config.yaml
hidden_act: "geglu"
qk_norm: false
init: "trunc_normal_002"
batch_size: 128
Rows from block 8 of a small CTC audio transcriber, named by matrix and row number. Rows with one number belong to one neuron. Each number is 500 + 25 x the weight over its row's rms, rounded and kept within 0 to 999. All counts start at 0. Numbers have three digits each.
After each neuron's rows are labels from the 100 clips, of 14976, where the neuron reaches its largest size: "top examples" is what is common among them. Only what is clearly more common there than usual is listed. The data: single English nouns, adjectives and verbs, spoken by a formant synthesiser in many voices. In brackets: how many of the 100.
# gate: first MLP gate (model.blocks.8.ff1.gate.weight, 320x160), inputs 0-159
# fc1: first MLP up (model.blocks.8.ff1.fc1.weight, 320x160), inputs 0-159
# fc2: first MLP down (model.blocks.8.ff1.fc2.weight, 160x320, transposed), outputs 0-159

gate.139:538503470511477494491484477505481522521472530470524472474543495517466521458469512489501551483447519491522583523459463485491465507513501486487554497505493508527530513516464506494489481455476475543497483479513535488516501510538530502472491502483482471539476508477457524482511472552520491519500480486512512496503500475513464523470535513501451529459549493493503506506481516459477523483517489512530512529501510521452468520448507519501491513483495492535496464474509449513527491509524498
fc1.139:483460475483469493489504517524499520480463453466478508514526496480463489476521502506477528479484458465532488524484519475531485496505512480486528479500549503520496446526495467526508471469491494509560521527546506521484498525543494539474464538480537451463475506436510505550475472462516473487518506522502498504478458524509435509464494479493499464515504573502438512500498482498500522511514496511517490521515504546490507509483514495507517525496476528521508470500512513497496489537490511
fc2.139:503534469519495495495497493533502516469499488477469527498537494471529516505474480481482488516516516518487501561529531472502525564487515505495453491492466515488511515504458512526490504501493498525508470503483504501445497513487541502536504487490523521506523490517490484544500540482510460518496477470500547510465502499458541488454506506482492481504506532480545506473519471438473518480540435524538547465521510475512536521500477514511528470500510496548496521547459524501491492490566489
top examples: /ʌ/ (100); /dʒ/ (100); word: judge (98)

gate.72:498458528499534455493493542507490500547524510495519477443480486504537480516489525466477473559495508458454480470512511511492476491507494503522519492547448521512486527458487483530472529504482500474512484502505521528515517541446524490454519492526465479497519489475542520535510490551471492536516493490476539458519544495504548462488498508482512433488534512477541483504501479500532504481485480516492488502471531522474498479487506502520482499476474534476516528465522506499455507505507488
fc1.72:517489479487493490487483457503522492522515508504508472505505517480534507507491478469523475482542474491528503547487497521510520503510530490494511482498499495516495503488535518483522537489533502501506475540472512487478493514447468516486512516532489489507484478502510510503448514461453509524531501540530493499499521566472518461427509478502494505528557453517460526531468473491429506453468515501525531516498499532485469522517509482513502479496527526487481538521533542555520510453511544
fc2.72:521505492470491499494456498528469517530478501505514541481461487466521522485502456494548494469485466536483525507496503486505487550482475508484525498474483496482472538514448480521494488513525544507493531493464491496492530476489525496520531470519519487502458548500465516471518544486522496486519478482486499470523505516516528468458535493523486561501536498481517523496530457551503505481465442530493541505520527509482513521466502486532492514432533501446512498527526515499486516535517488
top examples: /ʌ/ (69); /dʒ/ (69); word: judge (69)

gate.169:450528492479499463528484482470514520520487481509504479512525466489482443501455486519468484533509495492505483535478532576516514523491497513496520532527510480498479512504558479464515515504515493524511512524468526472485455493498511478482500513521462501470465485521476516536497478457480500459539500505510471489504548502506509482506491508496456503468464462538518532520515481524520551541513490449480513442540525487487487503501473510520483485464516486496442538537512517489468516531501501
fc1.169:501483543501528495498521497529487548526461528505503471515511506466517509517495508503524519511444456454496516523520536417480495498457521456553509501517503484499488525490461525476482513480514491489463518480554558488498490499508526504479491521525483480476546501476500494453526495519468496523513485512487484463518492564531476503479470468501510509525492492505497525521548508505493480487525497525510525532488444464505517486523486517480462546490524529506536520454480498511521500519482475
fc2.169:503490470533518508500506490531479533523541437458475491496515510489513524557479465530490486490534502553495465482484498480479533485516561498509552485494543493534520526541483528540477466527501461467513511488456474526539483452450490484485487508506478491471463497489517508483485506485481484516492488467477537478522537465495503554477516497514500490508475490478510508506512562517470530491482518505468519523473505488513513537508513493521471457503473499482479516478463555481496515502505491
top examples: /k/ (87); /ə/ (61); /tʃ/ (50); /ɪ/ (50)

gate.219:482535521507549527469523496444505451501548530485539489547538551513532508468492520499496481500480512517525515460494481514497469510451538477527508518496493501570509531506548489513494496488510536504511498499499486519512475491453550506486480478468526544510516499494509516505520515486449497499491490498461480461531534486527511484565479517502501516437479503461494506508501494522455516470474479515523459503512528493518503500516489457495502458486527493502502480467503462485485504472478529
fc1.219:497458486523472485472513471527508528536532540540489497464488499521493500484483509522483513485500501509509502538515491475521535504528485512495530501477469550490508505445493496508499514483484518498474466527496517476510488482509519510490511508543488487541483506489521505548524498555503532494466511474523485529500477474495501579474531530475518486510484520475491494514467528526519479528547447548473477475446473535470515517488535495490424525501442531488487505514482523498515520503520457
fc2.219:503487522462477501469468510515505513512520467500508490514497459521500490450494500514518506491533495506522479479479521521458499497517519538522524461505544511458484479505509508468511527460458544495513498528489539468464499529488460501556483525501484511507510481544471504544509495516507478490503509523551543483483517528461526509469487532508474514461470526497467491479486491499501527505506476517525477500430506489493502535504501522513526458504558504461508496549487536495425479485454511
top examples: /n/ (85); /ə/ (56); word: station (45); word: green (28)

gate.274:548532495559473537485474475497507497485493478501521491483493465492529496492445470532517479515521433522489530508530488509480522483487498507526486490541502542537537499482510477485523539538454531505477527504506479478495474481424515509506483485551488512476467494468465514505494457485485510502472483508525500482463523452527519470513519504487520496481537526482443553507512501501520496481502513468489505500539462457501532508543493504501468515520482520466500473514468485514473480527489510
fc1.274:449485528529490514503503495451500488496477503489491476524497515512477524476508493491526495451474505540519486526485536468487510515521511482517484483519478488491517469484493511534548507450481575550503535483496553465516476511488528547526508504507494523496467526470506495484510509492465481465491521488497516479433515486502521516522475506446484446537534462480494536489524521497496455497505509519528538512511490542479511538498487515482479471511531485473500518450489494524502526433510515
fc2.274:485518502458479540499472523491468492540486465532497498485485495528456521550469509547503479506472511452509513469489506499453503480490517475482517493489535521458469528513530487502513554474528520523524535463488464549522511481492449535495494502538485505462523485479513459502514524531501479457508518528500443487495477471501502499485489487520501498463470540537472479490480499505507503525505493498463505546499461478538471466490505510520491545457503506528497555478511503476525528535488485
top examples: /k/ (62); /ə/ (44); /n/ (43); /ɔɪ/ (41)

gate.45:496464490469451456478522512505490474466473506484497535517503491495490460507465510466521464487462499488524507510483547534505491485512527490528511485506477510522469505497496505471517437454532507532475474475494457502495521498507474477479490507522488533552480481459493470501499475466512502473495516508504531535488481475492497548542513515474508507504506520475489439548480469487523474509481448504495495483491493544552559554469527509469486505530504494519481488542498460477526525499496534
fc1.45:494495509510477510481484480488481530533453497441515520487501549533499527513527463474509487519506533453491513506515516509476505521526526498533481513527519471510498481484464460515494460483482503451470501531480560506452481509483504525504531526533481462534527544517500496537514491488471472494501473462505511494502502491485475521498553458504463495491546509495461517475474549490511514496468557534490482482474490525482460519483504460479517491527474533498528520509515461520455495473500455
fc2.45:489530511523516474505525451474498496505506497498468538494504527510471497470477491537523513485542515502452526530503478508547547490540499528484510570484480491487485483537526523492521523479519454479530516505469489497475519519488489510498509521463522503503516535503531498517460546536485473509461464442475507495554492527477511485478540483480498466511490480514480514538507526507522525454474504530493528477468513507477449489511489505512445444541488462489504491482499488533476541495511503
top examples: /p/ (97); /ə/ (62); word: apple (62); word: picture (35)

gate.15:485475489528528505443471500493511497499539493502522524474528495532482510483487509491500508467516459489497511482524497504499474493503487454483461507551490439532510501518521490516489510509482527472494462536478516479482497565534509482485517527505517504525445490539467459503484471492485564510495541500521468474535500495553509458511530498555460511482535448471512495502486494518490482525544512479526488522457466481479521466455464465519498485507491519503543471498489497522488525517495483
fc1.15:497487495499514499470504509496491562517493501461487528504533504464488517457504498452476488510467491519523515502500494469512524502493499539489526550526471496512511486487490473494519512496521522544449522475497484465480531477527471541528529541495509519531520524555527486457481467496493489490494510484514512516497473506519499512514551479528464475501528482499508476450476492442506458508516479460491498515447465514495491522467461433476540552516465482499498522516520471519486542462504491
fc2.15:467479510467482506488527540500468525444536498488494520475527491532524510486533499530502521516516465508463484504526486490526490499506542516512498485534489499520487524529461484505498526460527495493471474498510475479500526544512498483488489487478497488503508493510465472470475568477466516496486535525508487502519456524494505521563451504521491465517456512482488465474499520527514496485448532488525482502515540496501500537518481466498517510448491483519535489460564476468519495426515519
top examples: /ʌ/ (52); /dʒ/ (52); word: judge (52)

gate.229:542514540473512488505538485538463504508461551531515519498538465514492537469462501516504546528466528481521493445478524500520485471491502471505520479542478482516502520505497476515491515454501452550499499471482511525500467461516504530481529514478464505494496549525473432499516471558501521522535503493488536501513494496514514516508498544501508491519524492507463493513473513504494514494496510550486458472479456500522516501506510523486490474454502478496490462509501483507545509562495529
fc1.229:486510555506520453436448473533504529512507538508511489501513476538501545454523540520487512488535487461533519509485537536509463493480494518446553498504511515512500505474513514466519508502511495461521485473508489511509515473479478479482529467482444490523489508521485477477499522525465501512531504491503529483531479482536455483534517537472506481484494492505523551468507483534469528536487519501510481518525503454464520489482506496494519515449491513508514474482512487494515508562535529
fc2.229:505447471491484461514489489518495471495524494511515504528522527477496564522527500500484497508466503532454461560508523531497459533489503509502512549520538502485474480542471511467487518482467505489520510542487504473481491544477506455454503481510506501506486483533520513548511491548477503530503505494572514497500535482519487514520464523509496504507509471490499512538469542496491468537473466477469442525502507478515489532518488499433489507525509459472474511499500488539503480513499483
top examples: /ʌ/ (86); /dʒ/ (86); word: judge (47); word: jumped (39)

gate.238:512501502548500509475487462488504521516513502501489514454546509491490509465509517526483505541513492470500508504501487495464519518519533505507530497496479522526484527499502443501522503499443513498522544466524482483534521552566457494512478560494509512531486486530517499508544527533489472489487529453512477520521483497513489529522542471507442477511510458444506481501493535499513484503505535533511459498459539508471547496497496488509498505450479473493483501500563455489520513486485514
fc1.238:506470454468471526505464464504500481521456474487472481476457556519491483505538501529540483449517480528473490493506498463481520469512493492508490520490522469501539485496494470476493492542499497522485464539494491536506502449496502525480450430510469530463541521486531480491511479453474505484523540517425497530486513556523493485530475536496548500525477541529505485491524513508485506487513511506473528496536484472500512511487511498491483515488487464502508522508478517516506510517475475
fc2.238:518489490484505495521537560509508510487435479537508485532524444493495513473503468536483474490484461487490463490470484524494504505490483518501481529488503543470500506504459483536454477510509515543481550514507490503561478470560524536499501494484535549518505522473507507480532486490519452487515486446539518529468496481517488462534509489515520498498486550465481522473516460499475529462520471525471503496489519500477536520480526491470470476521492509475501525531528472486500508504476497
top examples: /ʌ/ (100); /dʒ/ (100); word: judge (99)

gate.248:515534494475519502483495523525503464453480493518530487481469476541523514492520475480515494530511524475441531528530451537523474520501464543554534465494553489438494515481508506537511506529515510500541492461460475508531508485448478530492467488516466524508529515535490488530505488471496508449543518525506518516486465485513508480540523490518530509493527445497508505502495525489487483496493520514496511482516508496474504524510548495500501492465433504489525496499495510542473488538491529
fc1.248:537521471466536485486505509497478501525491541524479486471470471472501511533531514530496498533475501534491498528502464534471484473502484461530495491554487485507518510540487477472476535491518472518486505550475472514508474519462495521517455479502505510519499436524512505580483512489509504477501458482521465540508440489536513499482480484485492490472457496500547504484499479481539527453527480504500510510517529531502468505517532482513504469480532505477494473443499461482517490461513487
fc2.248:475559501472506524537508446478474514473478481449514506476481504495500514521451498507468522521546511519504436506453507529464491481467462534484484471593528487490499456541512461489553513492519503503494471502527519511514501544502450476500512485488480513498484474506478517482497502473521497492490511492502493465521500537502498500510526517467516512516499474507517469506513502532442517463519492510500482529497507490571481446512533486491501464492468479525497503467491513488499488500515491
top examples: /k/ (100); word: clock (55); /ʊ/ (40); word: book (35)

gate.250:542531496495529551482456480504485480483467468485495463507541491529502512529530497491518482500528472464495534449524504546515476547500487516541507500471531511511508480475498496513537525460519506544501496500503529486499483501495484485532513474486462543491480494494526486489472470533480496541512498480499450482457520504481521505439495482446503545532492515546467486467489499502544470497510524528490491499465482524505486490514501476505452492438502456499494504549494547477494486484473509
fc1.250:510490484494468448529473533485478531510493463477489583460510497523497486494516528505477519510476503552488519497456523498468540530487487492481516527499523455459533484521501496508523475493472539446512538491495518475513475490504499513497494516556552498502494517509479477528487466463490507500467499467484525489494480474500485525503487496532511519515521462488500508496550557522482519517530471482509478486472497513519445482538530525489500467571492500511481506501521495542520475522486531
fc2.250:536513512516517460533490516473545508503513503530478522517481542547562547520474503503470548477499507526538528474510508486478487520474510485450486489518527534480515529507518510429500510498487492518496495465477486494470515461481517537507488527521533508482460525535438500510493541506501479469501495502520523503488489468506481525512512487495501516509510493512489496551488473488497446488513500514502513457522492509525446536514541437498461510514505505489521521530501489564525489535513494
top examples: /ʌ/ (100); /dʒ/ (85); word: judge (85)

gate.220:494489529497494521507537497492515518484515494505503519503521504493521460488507504457480469485535486450534446441507482498539510479480465472492534534526495494515496486501527490520493493519471469495485442535542491511480505532481536482475521494485469496544456532510510497467471487495505540505473546498491552491510516527487439497479494481477499490478559480484466469538472520518479493486460517507507469557509496509480442463491503514537537518491518506465507519511498524476476486485468546
fc1.220:507497499527539517504466506521495515478557527512482470486483494502494488506505537492508521509455495519466544553526509490496493542529510528489466511471556497479493498461499527485522526490489569505524506524522498522511478515542470488499464506490530515521490495500505483513475497511507485503521489495512488492501519425512489503548492545475510469479446520482537486465540480502500515537476533474473531493525525537453486544519478493519453473536498518544484493526510443498498507524530474
fc2.220:482492520489502474520487493501525548452520473474514517504509484534503510511506514503529547501557483535507493503462475522554493488539496529492492479460507498469508468490532525520481507485528488495522510477486503450526484491528507510515501480500482506458462533478520555500440487483518500509545499496447459481492465494514518499473530528481481543521476487515475519495526497491452496480466549553501513530484501498517513463482501470559504441501462484476512514529491466462473495477496507
top examples: /n/ (96); /w/ (62); word: wants (62); word: ran (34)